{"text_encoder_norm": "layernorm", "logit_normal_time": false, "attention": true, "eps": 1e-10, "batch_size": 64}
Rows from block 12 of the denoiser of a small text-conditioned image flow-matching model, named by matrix and row number. Rows with one number belong to one channel. Each number is 128 + 32 x the weight over its row's rms, rounded and kept within 0 to 255. All counts start at 0. Numbers have three digits each. After the name is the row's rms in percent of the matrix's.
After each channel's rows are labels from the 100 images, of 14976 (inputs lightly noised), where the channel reaches its highest value: "top examples" is what is common among them. Only what is clearly more common there than usual is listed. The data: simulated fluorescence microscopy of cells. In brackets: how many of the 100, against the usual share in percent.
# convs0: first 3x3 conv (model.decb.0.2.convs.0.weight, 128x128x3x3, standardized in use, each kernel summed), inputs 0-127
# convs1: second 3x3 conv (model.decb.0.2.convs.1.weight, 128x128x3x3, standardized in use, transposed, each kernel summed), outputs 0-127

convs0.35 096:154155149082118100129111103117113135178154172091140087194196140160069177142117130122131143123185069138139183147126186138097141115109142085102184122164147208154163145100124218124140105166135156111058178167159121114101178145152178107137133102106128151083122147142108124124164127146152140051149128151160126158146147124128144133130176115146120102063089173133110085139117055095152143100147
convs1.35 095:146128133156098120140163169145161118168113086146151145101074153127181157123155142147125084104096111117085131095116092170134092083136096115135126169157108165199075153118141118119156117128086156118141124074160127116076111191134090158138132133146133103158147180105102117127147116152061136146122140106133204140194083109124098132223094165140210145158146083161108170204147158177101174158146
top examples: long thin cells (99 vs 13.1); few cells (69 vs 24.8); cells: one or two (69 vs 24.8)

convs0.46 097:133144168149123099140134116141108172126145127149171087204136181169093145111159141126123177132148189126175148148139158077130171126156102150176103164199129162128165139085153156132152065108116156119131184068126152107120157137114109152175139113102201098090118107112077162114149135107132100025188159093125053110140108158154162110131165095135112152129085095128163093144123067110156169149135
convs1.46 151:154121102106072093145150161114150099120107144131127184094119103078154154140126121147120107123082125108155102130154095149101098143100110144084134115091161117153108189142062073105104133168145114081111125104132111112082174104057129119069136069103120117163120157147160166128082115189111116166031125163128173111135124120048143114104118159126138126127157082123051175104101215120114072099096
top examples: ring around the nucleus (99 vs 12.3); dim (79 vs 24.6)

convs0.61 104:140164116114157124174150126161143151133160121166153121176197194140055169128169057141065210137112126088127130137121095081174165079069076126150133155122169141166161159150122138110101112115168094057174201135125176111137146165069122151117088139144157158132148107145138159165138138120146157048131138097101120096157170123110098127141160157079135109117107118145111114084120141076154156123117
convs1.61 135:130117058118117067124115153157122137141118183128100140102118080124147091125124139180125137111092157180162139168122119105134163170143103164143107140088141123162105151128060073142108119136140081077124160173114112121152183093083081114043130097179120158139075125153176158096088128140140112141089099148130104141100161150104053187142149105097087161144148130096088091135096152126145062070046
top examples: ring around the nucleus (66 vs 12.3); cyan stain (45 vs 20.2); membrane rim (33 vs 12.8)

convs0.113 096:158126138106159110143180157076121146146135108152124125074099104099092088186068128140143147140188160149130169179117172114170168093123129139136125139059121093115096103128158144133104173156094147097143127183174140115144143103100123163182116143097135141151085120154157156178192175171136132079158154094138074106122147168137151054165165131105128096137114083122116134178223102092194095153103
convs1.113 099:162090103177100111151179183126094164155127102100109159136152171149165186103152118153061096109120163079114078138130114121088115083108093144121090164180110198147127171110157139116118112161161118099155120069112154121103172165131130171116120133169093123105123133143135173141099066146139192162135135165142167146175114061077141136170115095149205154129107099109086173113160128165116177138202
top examples: few cells (76 vs 24.8); cells: one or two (76 vs 24.8); long thin cells (63 vs 13.1)

convs0.89 102:157174126140131110153136156203104173133110124139137096200138112171138116131099170109106064100108108095123111092144185122137151128133175144113140150153155197131157131095135161152138039102143116135163168123116128139131089135121112115112114145159133120099129140096103088136153118135190152074168107156118073153124150136150150198150144052088138091163162119119098051140099083134172240168131
convs1.89 100:125075159100079182137152115084181093048113127094124143058144146091099148093167093122145132119174148114119104088184117107093122113105077100128077110148133103165151143124162142092139157155158148113129076101193169110142092139108145092171125075098155122144143146165123168153118126168134104155184118127119134126161131168111161064065101150168120085094113109146152184142116189104156037125157
top examples: dim (79 vs 24.6); few cells (77 vs 24.8); cells: one or two (77 vs 24.8); ring around the nucleus (63 vs 12.3)

convs0.37 122:098113112116063109089139115132126123079154136119143139141153174129136086087110116118126114095052196070161095081147111112154177155120138160101112070202122183134131164107103110132131086120128108182131122143125109157052167162132129203150170179085130145130126183150122160132119121139150123142137191193163148175155164088055125142060124100140137151117131173141090132083103104121136166084137
convs1.37 128:128102160162172162133143081093157132159118121082091084112114086132115158139144126084143093116149072150083151155182146143100116115162135092116136213085158091127159092137114141095129143145169168043080145118096108114146129112143200047132058123145124100110160081095149104149167126121107078138131091075106135110157079172176107098121117132121161127163119115044174087156169119157108101149138
top examples: few cells (100 vs 24.8); cells: one or two (100 vs 24.8); long thin cells (83 vs 13.1)

convs0.120 090:120099017132097116106078103148146167112121115181121131132138115119113149162112148127095154148121126092148109150118052115140180087076079142180153165131210150140138178131084109091120157086157117063122144145098132114158125151092158105062155088139133127183161082110118153099135150120130142137128124124119138059145126124084137143152133126089149082169131065133108136160087158129199051179103
convs1.120 098:107117161065100108098055116129103121098071165111056107112081162131060080116135066134175106124141158112119108081107134140126145161173148109113102138134059115066140064150147170158081097109115110173141143123141148115088095140170134124172108128142134123053110154100076069165140135100144075108118094124114069138133125127123146096060090168196099127094105157114143106129147090090117160101140
top examples: fibres (86 vs 12.6); few cells (86 vs 24.8); cells: one or two (86 vs 24.8)

convs0.111 134:125121090104108072133163151192061194188207183165109145109147126164110110129079083129175133116111161184190183114138129109116156078117097121098113158165160178179185186045141150157162121139094116122131142181132152109112159165090098150117157116139128129106078133136154174120107128114117111097143177146134067091153127161133132134101129145102148113119092121098093122136147149051132167127133
convs1.111 146:167135164188136131125107124084087174191106105042108101109124073096110157047141113156102150117151077132152108139101129168126148140049192103103151136148120076177125169065139101133130155159140104046095108095100108110104118108116124087133101147130125113122166195092136135139151121170123096200117148120153110147154105155087149141112136137154114126139099107114076095121186177177155080154156
top examples: crowded (98 vs 24.9); cells: ten or more (98 vs 24.9); dim (82 vs 24.6); fragmented nuclei (56 vs 12.4)

convs0.108 097:190156134081098137099111232153145131146147129103084138059086065078150090143047155061175091099135098125118182081116162154106103177095137134131135191124124111183132168109138149116087110111093095143127117118155142115115133101094162098137086154117087121162109166115162081122153176143120108155162135114134132139116118147174156124092174113144095118109109117109146187094109123092108221138139
convs1.108 099:039052110194196116103143061118140140119116156108115154168160122139101121122195096135095147124136127184114109162107082102147134108118072081128137143088132091137120110135134083077138169146194198144122158155147082090153157165171146095137167107131173118115137101131143170080146116120134069120167081118165116046156124113132117161081117136119157116155100142147139091125119161133181121125191
top examples: ring around the nucleus (56 vs 12.3); dim (53 vs 24.6); fibres (36 vs 12.6)

convs0.45 095:106117151091049097114060120117140176115182126157069111140118077145111126117152142107105134160194115155124212164198137191121118138117066082164163156172127191153145194113068106091115147134119175150070150128122164140075158119124143165154142090128071051100116135115076112111136145144158122114164114157108157140181110128140160134119109159127129129100086143140140136182094113107146162143122
convs1.45 097:179091097179152162141186135117139146109078139102146127112093134107097101153136122125124156098126162106131018154060100085190133137094134151094121121108146128208140065168108161079102137151139090129122112165119143106190070116151124113087143119163219088149094116127152114160133116141129138121139149099147094088102154138114093137155153146107124114178188122084123118048173148129176125085099
top examples: long thin cells (99 vs 13.1); dim (64 vs 24.6); few cells (53 vs 24.8); cells: one or two (53 vs 24.8)

convs0.31 124:154141132066105050122133105134114158146130118147105081152108132138059148144119095147140182169157157131146123221115127128133164104137134144138138157153168152159174142139112141112093084110118093133155141150108164143155187137070162122158144146141169161115079139128159097167154141154138121000166160159142095141175150106166139135140148140139115135136100053093103147119166142134175145131106
convs1.31 158:046103109133103106099084118133122166140154138171128100160181157166089059146086115082071145145103092110153171103133181091096114124127105137134179128067133085096138127132134111129129122126135156173125199145133140094150137167160166179142075117113126137093167052119091150076074094132104108121134124066063161086079154159120127154130154142123099112146098174143145104189089124144093171155180
top examples: cyan stain (65 vs 20.2); few cells (54 vs 24.8); cells: one or two (54 vs 24.8); fibres (34 vs 12.6)

convs0.100 118:149162102146174108177126150165118108091077132114127101163161057129104109205111139165115071116147071161118164087145146117161163125147171135175116119134064120137144200100126103076130079125157113153121102092154082155175091182132133091131144074167100171121097150160135169137114082181182121109144105126145125113051133177106108191115149104140110146105141190131131120131120091147114077125190
convs1.100 117:107109118113114134131142076132159133136160134166115130133100139151086110135063120021145177181095183137152129083186152105113104125106118155129108091078143133090078122139100111198156171089117151150092091131121177099175168117104099128160101171127175123148142064127064114142143168109123131101136116106080109122168125099178194073177115112124101139087090101139109155104135185048158135134123
top examples: membrane rim (64 vs 12.8); dim (62 vs 24.6)

convs0.126 107:136149078131165131134112146170138114110098188104122091131172175175119142080104156089124116140151076104081124114177131123085100159077097170098103220096165123149149077142139149172115140085135115128108150107152193084154058102149129121160034104166116173114176101171123098167115141193161183110154082122146119109149178084105109109109104107118120122135140176135140098158112140119151148149186
convs1.126 097:120118182102113129113169094107084089135112086093149122098196106100129170167145107198150125057137130139094181114126119133117134119175141098170082080155075170146113155072165148122095165129156142107123130129152118170136167118112126083147155133135156099108099204121206090127200113124123079150132130205122098122128104126136187133079085132085184069122135104108179154144124101145152095084138
top examples: long thin cells (61 vs 13.1); dim (51 vs 24.6)

convs0.64 115:177111106083118123123149211177106090133134124182105055052159159094059162187107170152124155111103169126117117089138138082162148150120153187112091108125173150130164106098147127137094081134135077116112172154152168092142138175107091175092150164196140186150174105178127121194111117171139144098133105157100099109167113108124146142137171127149131109123115105133141141128123101086136197101161
convs1.64 111:127135153185170100143110105100146166171135109107136169148083116116133140083118082098117213178120088152182111113115119209165110081125129079150168139136118125135103135106078118134153174112106189115123100166098067106099144108108162097136148134103146092114177159076114102047126139107066134157082139072109181109165115143143135113075163197101076136145099088118101091142133130169136087166129
top examples: crowded (92 vs 24.9); cells: ten or more (92 vs 24.9)

convs0.60 114:125106094106176147107156113138133098081105146140106108098167106128092095142156147107112146146109170132174162123117154089156178135096071099111079205079179133138172178146143120136140132135127125081146160094192160163135091083155040142132117150179146166120097109204161134199113136176146073124132161099072097117105167173063079143134144144119128127135117113090178153181166132117141130166149
convs1.60 116:126129134144106140133172177142088164195166072147130099140111218121114174126124145121115133100152119122094132049112116174099059062156156135138116102210143128116087106073125159082121109112124154167135082118089099126118106140124130115130148064095077084090127143064079110116150103096096141107072132132159190136162081085157125120131144116087136111114128093156092159133142088113097206111143
top examples: long thin cells (95 vs 13.1); crowded (66 vs 24.9); cells: ten or more (66 vs 24.9); dim (58 vs 24.6)

convs0.72 086:156132044100163121061157086138132119157123159146115162080131105173079143171094111087138162158121136144125142110069139169115149071121101067144191154125151161154137184124113112073157162136172191053164159099089101146135162113060152089151164084092130080137121119098110098111126083169090088131128099127128121141171120143134121121145158128083175148047148084149129143118117160128160159095119
convs1.72 076:110117141106102153109093129114142111115101127135133093136155185085100114121149177125132144118227149105081122123146059098149129159126143145095078066174134139070152096128187145122109097092123083198158119086148182130135112177162100134106132096090167145086117159124094108152191111120174140119125142186127090171107134081143074077111130088157097105132156156144176165139159098075170128057163
top examples: fibres (77 vs 12.6); few cells (66 vs 24.8); cells: one or two (66 vs 24.8)

convs0.21 099:129148147103142121080193065068105142082108153075090084034121142134106118129143156128164125181139128140162126163105099137130177186169117122136048127162139134079110087158152172172191128114128128189172091138180145100108139151147129118080069128147184166166136120165110140115166101083132140128212155079103146133142113107135098155141122108148114094088117103082127140114152174144150094127098
convs1.21 086:079144092134112148185095113160099096152102115132103151163110104128121122142096086130116049055144089158100152108160151147122064114124164149103203114098129147147078165138122129082145103142128100144101066150067102152201143172168149138164117075089123136135080103137153104125091153162148165139110103171150141108128175112141204093202142138148175132109130112139089101146143087084162196129159
top examples: long thin cells (100 vs 13.1); crowded (63 vs 24.9); cells: ten or more (63 vs 24.9)

convs0.4 108:097152139120121125122094106089138084060083116119099150086065082079142080133122123149157079095075153092166114163138119146119128172080148105188077044121110148113078077129084119120112133127110099191155096143113078123103169149130111128148130124117129120162120191101133225153109120181156118147148138127168147128118147121096125108088096102167122180173136100098111154093080178145098188155159
convs1.4 088:150112100108154098133146167112113158161191143107111091111112152196098129165179140121152135133131130199044111134158080102129105120158146157083158160130156066096114139125089145185127119147150163084094132163094095158117188108112178127115130129087098132071148123162109100106163195121085110103113072126082110092122118110147110139136150131143162054153092179162083118090199055113126112115166
top examples: long thin cells (79 vs 13.1); few cells (79 vs 24.8); cells: one or two (79 vs 24.8)

convs0.55 094:154093092133166108127134127115128112094071131126133128064113126083109126204078122110134052121034090158156107146142132086131141092090148170175101081083204129141169153152129157113148118115161104156143099116089072128179097188140142112105153152158145160149140149178145161128120095150168074114139104116106169046085123132066144112154157107150127121131155064122124139127146179100116125187132
convs1.55 069:155156148106102080194162144113141179111143153121108120164119157120168140124125102134128172197182169100139113120148163116103143148155138133053192146158147112112163147167122127176160114147071121100184133128150190159143152067078098187135155197133075157135120173163104106120146157128137159107078129130096096222097129115157111120116126064084130140093087152116111105145106116108194111077119
top examples: fibres (39 vs 12.6)

convs0.33 123:125122104079145119089085111108131123085072130136096118096091062127090085173122146191106136141198134132100115170131082139095168156134079117147127157069126132098138136129149102165109147168174122091138124185143136148185119111171093182115080124148131169123079113180162146199181166204125158111106136134078083117147130147142102170131183135137138135133132131128125121213174134112201094151126
convs1.33 115:136102156127175135121181163147112136177180110138159123151123213129124158100151129113122148118087198091108096106124162159152077112140129123148061063191111177136110103088129189165134145106093158201108126090132138110121127139105116113144151110113132072110154153059138105132119110090116129120126123143136140149178111015145167081183126146087131116127119090125103194091159125142113197127165
top examples: long thin cells (93 vs 13.1)

convs0.97 120:202125099149147167140163152122122151169102177140089113068158076138076114176086146130174107182112097160145173089099192094089178158153103143141109179103135079213124181153179129171159119121120110142100106101134120135140134166135075128106120094142100129107135136147208116130109080122164110122147155097080120082080124189069103190123100137152132114090102180129123149116114145101119119157149
convs1.97 094:136137150150174142135122084161130136135181063145172149210163206144170172113174130099055174095144143091101078125143103145111110082123110074124120059109147107047141080090117135084093156081141147128156137146109151132178106133120135116139149151127122119108185169126062146133180142106149126147116118152124162109177084060163141100168155168084112161128112067126103149130154142109160154134123
top examples: dim (100 vs 24.6); crowded (56 vs 24.9); cells: ten or more (56 vs 24.9); cyan stain (44 vs 20.2)

convs0.5 102:138083097083125099109099159143114107131140119118112128116120168123095136120069117153075076059140149108137130061151170155166126136094132164145091099154159173148171140093094151118134178173146117189190163169108167156157134220111087149152124102103117132062134107096147090176148098143149108100135149123100189143151099079073132139097169126143142097112130107090099103175178158159200135164168
convs1.5 132:163164111153166140157151144072134095109126098135151134124151069168164111172096034089154100106069151148124154156144148120111134154106185110092159150094158132107096199165125102173130131142112082106119100180115078157118186076116181100134127185165122179168151136161145173131110168135127105106130162097137091106084149188116173124163135176115099121134084124070145098111130144090059098170124
top examples: dim (55 vs 24.6); bright spots (36 vs 12); fibres (32 vs 12.6)

convs0.25 111:094168159144120100136142105159118187128148133111118033170151175191076113120180119132079182132156161111133125165135118094154136110169140121160121170207114154150167140099132152123162080120150099135179185129144168105148137138122120115139069134147177133119147160132073148108143125100143129061193097081107049149115131158166137172153144107136107102151098125098094039112145105155147165164154
convs1.25 139:152098098081110164147122155123162062081110146159194168110150117087098168147121104139192102143137133141080129099155143134123093160130090109107083072103224066153112159138120102123136159144053162120099138117149133130100106122121123111141153056152120121147114133127179130151045157146139128140100084154092118108147144137107126085111107200127082117089170113134138179098162152051111058111124
top examples: ring around the nucleus (99 vs 12.3)

convs0.106 087:141149112115164149145148187154135173140115141157112124109103089099121103145095084163124105171175096150092099089103131152144044092107178172106160112090124143157142120109098087072112155118136064106184157161104097118185060118128114066129091119184080106168094134077177128129142096175152099133143099139165095106115087187147149136117157175103152194143146103132157145118160108062111162171156
convs1.106 086:093060126146168100106092052137145144157171145135067159144146163117089108124125169058106176150158132139145117128136080091153194134098021057152073133109097174149165123119132157137129142114164153160163157129157175101137200141162160135123172109111180090137120075141084135120163127128098131122180139101143105106159110077124108100170116130158088137109105148159166144130061146131127140101150
top examples: few cells (97 vs 24.8); cells: one or two (97 vs 24.8); long thin cells (68 vs 13.1)

convs0.2 101:051161161099151124131092138106185110145079128179137114147095060034119121111130148161131089190171122170161134150131163150156134124122145059115181105117128142141148136147128121060040131152118108142123144142102129150190101110153140116160128153145113076137106136115136114090114150183142067130129097116174113083050064171157114143112150142141133129089153060094166152131069131151126130141102
convs1.2 100:116136111138124134149212124145107141134185115121082116096141175145096087166130127082139133124123179090127129093142089032099168108124144182145096114160160119119124111099062143139175116137119127118091084149211118137089166152098132127149123123156180170135076098183112133186148139126143150085166175165109091103151103113080183105123143132116123172170104186201085167106147143072150133142158
top examples: few cells (95 vs 24.8); cells: one or two (95 vs 24.8); dim (70 vs 24.6)

convs0.67 079:121084108079128091143133142128107145138175117163114097102130107131052162127133086132132169168164081125124154219145155105155113097105134121133113132129174114163181124126119119120144091127123086068172165145122178143152145136044073077116157193124125162119121123173156090132191132137143128028114133124170069129116122109149225117183157141120099134163116107134112118135137112116165109193111
convs1.67 100:091136145099100159054079096147126148095126108123104079138129118165066055075126153103059147139171113149121128113126156109129184149177099146171101159098104106134104102108162124103122119116084124154069182097168150082101108156203113158147075138145145135103107093109110123095092083104143130121192131097169124124072157116112101151098097131186082091149109185157167079168153087145117155092095
top examples: few cells (97 vs 24.8); cells: one or two (97 vs 24.8); long thin cells (64 vs 13.1)

convs0.48 117:157149152127137076098135116135114165210151103166112104062099139060141158107144124096167126146149144119110163133156134096119108134164159127116070147156131125156157149167111133146187120167086088165055107120099133110123121151111143131101148102173112166089099162108187124095142142113207052082123119132139151082139116113155156128141123114125095095059076071133101129116177200136195111196132
convs1.48 102:137167137158153120145112166138127093085109135144178128190141139174173120174089116136069142095129112160160104179094195149150202151095144150136173166094120122092138108134121123190119119142119160050197151167087100155197126071103178162143096199129124183150167133172112154138139128138148152145160158110085113131065125120151143152124147118093146166155159175112129078147127069158101116151105
top examples: membrane rim (84 vs 12.8); few cells (53 vs 24.8); cells: one or two (53 vs 24.8)

convs0.119 080:121187177106183120126149163178112173158191135118124103118101149158103092080118140123089149122163177115133078060166172143188142109102163160113110150183119135141182110139122121139098157200121112145131147128172125145103068110183111191096139109157095054085114126093095116184181150140175095087131127139150141148130101159149161112121148144082097126099117117129167085090132095123140221119124
convs1.119 084:116108100156071150162150124108155107093132130151145179042143094120143134138177130174129107083132114128133121114105100143086175146096108095140193182161123188200106168129141132054141141152122154110118127098123143083060167183136123095149092102155165160160147131188113153104119128154098191097136196159147147128169079120091176119117113161133190101149127088146088167145106186106148123153091
top examples: crowded (69 vs 24.9); cells: ten or more (69 vs 24.9); out of focus (44 vs 20)

convs0.1 078:108112053099108141072104082103149153107128182208065131087150130126093101087128127155128088149096109111170149137137158155090118138098116135081121126125194164213170177138125095139121151098090057122108159165085123163125110115131132115144147136181097122089091121126111133150147120181118064123143141155163111099136127141092120175122123189171136109088096139082140135160086188084174116200113
convs1.1 084:167101134127177134167172158190135153137144074162164128165134206107137188191112178128114156105147156109127110136138109092150186105174134125154079143169102142142136112131185204069098118114131146111179181135190120116177142110173109129134157074154141163124107078150161118178171123100161180127171143140101144181113135091145138107124131122084090130115144146142150157124147038134156141077142
top examples: long thin cells (44 vs 13.1)

convs0.98 121:187149119152137119162140158188119130097100142117130088175168047143121129166147148132124072091162071138106147071155225101118156107133194109117098184155086149153153180111107088111138084117128123132104130102159089158140086144132129116087136081187114134128089154170138184145076101143195113087176093116149117150064155175149144180127140108137115143116134164129132078133137086134099128107178
convs1.98 108:090102136101128123128114050111161127148170126153089118104113167126076138116088143065130179175081168112153110102147113110126119125096075145144127093079143110150120131122170157152139169133158187128111095139072172092185150151109139123176104143125212113161151055142071116121157141144105158106119115133102129059176102087142158067128110137147113121107083086141101161108117185050178127182137
top examples: dim (71 vs 24.6); ring around the nucleus (32 vs 12.3)

convs0.8 088:142076080093124099125119140097098127153100174172105152064108145134094122177097117120124140141126130131134121157140151087112129090116140164156177150037148133185173177105073149135077088128133121102168146164091159062209139158125132097113085148105163127115135102162103111138166146206130080107125123119195104107158090127101178121160161173119135149151131071122105181152169142066133157138076
convs1.8 094:157153111077076128163156176152159097107138086129139119143124105088187182151220150132205087116159134120089139097127127173129121130141133109101138117202153136189088184180172094110142145128107159102117153099170129211092174155094075121126171129182105163119129149168159124150166103118118153128095125197063162186109127153166110120139088123139165119113132113127157154120096096127148102104138
top examples: membrane rim (52 vs 12.8); out of focus (46 vs 20)

convs0.12 096:136095075113124092088118117168106114113142166151120110144153157110106118085142130106111114073054144135173095112152119080158156133080152185133034223201136168160174135115121118145135129103125060134154150158171182146169111153139093129080136165165163127153089157128128197144157175127152117110178076144155091103160123083150143129122164109141105111167109108097142108115172174094139115167160
convs1.12 093:107158119140167162150181176149106105162148138098148130092084170104148132152093162167124170100142151166137112182135144080156100111181151180150148129174094136127169131130144133129061108163135089116103165130146142088144113137187151162135152076118118132124076076137127128124097186108112219125105166081155108132122187152120162145116124144116115098142154090182084106118195086139113183041063
top examples: long thin cells (100 vs 13.1); dim (60 vs 24.6); few cells (53 vs 24.8); cells: one or two (53 vs 24.8)